config.toml
train_examples = 195000
horizontal_flip = true
norm = "batchnorm"
stem = "single"
widths = [32, 56, 96, 168]
projector_hidden = 512
residual_init = "none"
optimizer = "muon"
momentum = 0.98
adamw_lr_other_params = 0.00075
batch_size = 128
epochs = 2.5
lr_schedule = "cosine_restarts"
final_lr_fraction = 0
warmup_steps = 190
Rows from block 2 of a small self-supervised image encoder, named by matrix and row number. Rows with one number belong to one channel. Each number is 500 + 25 x the weight over its row's rms, rounded and kept within 0 to 999. All counts start at 0. Numbers have three digits each.
After each channel's rows are labels from the 100 images, of 14976, where the channel reaches its highest value: "responds to" is what is common among them. Only what is clearly more common there than usual is listed. The data: streak pictures of flow and ridge fields.
# convs0: expand pointwise conv (model.blocks.2.convs.0.weight, 192x32x1x1), inputs 0-31
# convs1: depthwise 5x5 conv, stride 2 (model.blocks.2.convs.1.weight, 192x1x5x5, trained with AdamW), a 5x5 kernel
# convs2: project pointwise conv (model.blocks.2.convs.2.weight, 56x192x1x1, transposed), outputs 0-55

convs0.130:454455502475519504449511490489486547517490484464474495494530534501516520496473519540487509527478
convs1.130:516504522516498527545525495505521494499513517488468492469506478456444452485
convs2.130:479497510492494533545513501500504519468507464457518485549527501475481467464523502442523536482506482515564508492519520446531518501492525499517469514493526509498512501480
responds to: fine streaks

convs0.59:458468513510511494485494497585496505525500541502496498537462501516498505499464515494534525499477
convs1.59:499502489532502485511530440537517488483530466489514469542516493499539478509
convs2.59:494507472482504464469489491505501488548489511452505457495487493518543495497500447484491513508456475456543495457534444494451508477479510503487492499517492510521538494504
responds to: fine streaks; high contrast

convs0.45:495512529505495490497516529522533491487540464540496483483545468454454502496486490535471473517484
convs1.45:460486516465489461519521487503456489492468521461524497472522461508523478507
convs2.45:490458505484473475473472508526526455520542464494492485495514513464483545483483487492511496455461479529475519499508493517520516512558474527498468479530499549509494529519
responds to: high contrast

convs0.14:504505524500505534476539533543489483463501514532460526499471503491466522508498449532469487504481
convs1.14:501539516481464502526508484490516524532500460509544526481467505554490499480
convs2.14:514537542509522524476488506501465495472483482460495488498469470478547488477489494445468465530509452533487470511513488490503535482514498492522512509538511435492485496506
responds to: parallel

convs0.147:528492532514457553498482471533465503490530476519485516518485485509496535501498527494452494455496
convs1.147:573514496535487534530476523500518481512519469522523510513465487493512514482
convs2.147:505505477520489432487455500491530517473525462413520498481491505471497518494504565500515486512483480507502478471501541501504502541482492501515502544508501512491506500517
responds to: parallel

convs0.106:435505481470553535519515451467511503513489475492482500509505514493498487496521511517523467456506
convs1.106:476470463462480477458484466457516505523527507519515523514497494508537531495
convs2.106:533457484520525518479477526488487519497513488472514533537485483507500493486525511544518510497530511521545484474501502528528480521504488530471463553495458529472492528557
responds to: fine streaks

convs0.16:456512498462530507479486545482442481514494491494547490485511518512499506507554514469508502472521
convs1.16:485510473516517473487481507554469468505536536461512523525533496480516503526
convs2.16:509520507476466533490492492484481509546490501490503478479455465481515503491502503460480510493466465514474527544536465520479485456533487490545508469476486508530514554473
responds to: fine streaks; turbulent

convs0.118:486513516557511510479492498492488473488467461530459551470490545472500485507513504500483496487459
convs1.118:496504503505492488536515477506472548532492505453551531474523477508533481512
convs2.118:519509552520521480529486495524527473496477487478504520525446489463503490495476514437525479538524478483471480537507538509467459523500447509504518482496471494502489495494
responds to: parallel

convs0.85:498535515525501514502505513447486470492456500499451486522533467520493485522469486554522491493482
convs1.85:473503497500451466538472523474500521514461471539518525463503495523512482488
convs2.85:461511514492544506527519490514462556494480498516526508522504507499484516518494508466512481533476448513507578505484473454531510517494519488477480481533495520517514489537
responds to: high contrast

convs0.153:505465529501518514468442483493515509504495519462480488505509509486560506494486477488493506569499
convs1.153:512515503529521493532543542514513516522524524504507542515536494526532538522
convs2.153:460456448461508471513490485467464492481484508508492500471487514528522493495484551517501528511506518491455501503523426493467532478498468509525512492522472473492478479508
responds to: fine streaks; turbulent

convs0.70:460504475489518524445490495494514482522462488467504455509532498478533529474476515463496464510492
convs1.70:513507504499528519537540541546520533511540519524532516522510530513494517492
convs2.70:482497494435507529559492504462479501471505489490519469500520519491461517500519530478474500531481505511492528472484466515449539504538545473504489490503482494471475515466
responds to: fine streaks; turbulent

convs0.94:512489517455477507479452445488524462507471488532486466470488481525486499500464493512533512474495
convs1.94:513476498492488528491445476505513472430462506491473483471484488513493487509
convs2.94:495503473486503475484495469513525500539524511429541503498529489477490499513531472466454494485477490502509499537520455501538499451522477528502531530490507529483543497512
responds to: high contrast

convs0.4:481537518537541493532478481487515535533503470525494507540478491481506522472529522507504450470495
convs1.4:464472497468467468492481474475495527509523514526542534541533520500496513513
convs2.4:496461486498470493544512542506549491481508488505528475497555484465487500512527502487518489513525497503574512501527508488508471521500522484496507463454442523521514516488
responds to: fine streaks

convs0.48:474520495490489464459494502492513503508510479545514533494504470451522478487497541465515563507491
convs1.48:469468535525494482470520518506478509474506507525506489462476528510461446515
convs2.48:478512488487546511499532454483493526463484559535464488474513481508489517506483492487448494550530484490495524520508489513538515477510483498541502483470519512501544537523
responds to: high contrast

convs0.76:495477525530479493479464553493470533511505509492492532531493503485465526531490535541529485471482
convs1.76:519514509528536488495543565469517513497545485500494509523515478526480484515
convs2.76:473509459527509501492552476498504493544478533469520510503528506513481473525498509490500522507498498484521529476501509473453512509473479562502476534521513573528532492505
responds to: fine streaks

convs0.67:490507552516546458466491518493504506503491518516514543483546471519517488457521511527463490502503
convs1.67:477474476472485534539522525517499486518506510481481455462466520519529529518
convs2.67:548515487485535526470512530507511510517485514487475522513487483496517512482554492525464500482488502548488503512546503473424497489524511493502462490521497490558500509461
responds to: parallel

convs0.19:505488519519488476541535479503470529528503467535485574515480478507491507523517525515525496466496
convs1.19:521520519503493516521512521520505524542545506518529515563517514478532518476
convs2.19:483455526523502446549548513493485500503522519515489534490518497496475522520517521486472533453517492469539525487502503533453526486489516450508520479496458511494480498505
responds to: fine streaks; turbulent

convs0.47:476498445487541509483538467497499505477500504501540497507520530529503496493485521512549540507452
convs1.47:476487510524466490530502471503497528471465515499519460513501496444516539466
convs2.47:497476489485513491498488519518496545474477539495473468489526441480548474537513461520478521511537456500475501509489531486512487517495518483527488498498531562460477497497
responds to: high contrast

convs0.172:508449517475492523497466485492525496538506488513531467444494493499502497504463523509543485449497
convs1.172:491533516515512522516479508528504489516543531502533555554520497493497521525
convs2.172:492500496517533512500466475504506423474509505497466512529524471535515494494505516457506508476481518500513524493522483494488503523467506532476412528497510496512457497475
responds to: high contrast

convs0.36:499484469457539511487491489455510465503457488482537510484455504472519502497483521475519548499486
convs1.36:499480544521455475472545505482483484534507486481510536528470489494515515471
convs2.36:474534504466448486468477472510515496506469516478480517530474452436531479482494484511542483500527474529502444518517503470500509494531512489485504492504500506494449510523
responds to: high contrast

convs0.8:491469494501482507486454470483487495540497533519479467501548506530471503491493500465505517559533
convs1.8:462458504476473474488491500485515525538528511532513540523497450488493478484
convs2.8:496465475499506536507491503486475509494483487481529511507528465506574500513522486560522460502480462556500472498508463451512505488482524499530508507474535524487483493487
responds to: fine streaks

convs0.186:479504490498477502477494520502475493516471460501478544518470493527457531464546477504510529549507
convs1.186:511516534534516501476477465488478483492492489522519542547511485467474465470
convs2.186:532460506502514534478537531529504528473510492505500460512498537496558519494537535483487536480508463503465511510483529467466495533469468469489516473516465517507496515480
responds to: parallel

convs0.138:505500503474524516479466458497489511524497554477525523467511461478468491477478531447484506490499
convs1.138:451459535529511456497517524507508500489513487543517476474486535508484474512
convs2.138:489523509508498482455501484478474498480466501495492478523465490485485479523476466467512487538491494494458524461482481495478445476500563468492510542487531484501549513477
responds to: high contrast

convs0.39:500466482525490510492493515552475530483461520472542518503504510495493564502537516467491515474502
convs1.39:506473466515498482463472482504513469472504505470461473472497459459471481515
convs2.39:526478456488462529532502506500515523525484505497530523537499496507525488489428542525506494494520510535494507468486525468497501526503490483545542488491487538525446509478
responds to: fine streaks

convs0.87:497512511518535514494501489542495484449491511499467520462437531492489525497536512527504522480534
convs1.87:472507489524501443501518540499459510530516512445514519510523468492513515511
convs2.87:504492548476498494496423521469488500495495505488518502514482493491491491481496487467444439523495491528484510505486545470515548536526482497524468480534507502463505507483
responds to: parallel

convs0.189:516511474483548526481455536494511511506459512502469461500498532514537524505485482463454509500503
convs1.189:490504494482489498477469489517479524494470487448486459464462458495492460485
convs2.189:503494536514498499501522561505488506521526497472467522476510464496542491500481447478515492465470489490520496478532501545519486537509506470454488491520468549532486466496
responds to: high contrast

convs0.40:502511446509502527525486461516506495472505515503514500531539506479542518459479458522515479455490
convs1.40:488457477473483537550536551512491473490478507466503485502493524508522505514
convs2.40:507484488466563484485513520517489523471487504510482498502453579490500531518516478522510504517520488470456499473520504489472522528479499484525479473493504532525448498470
responds to: high contrast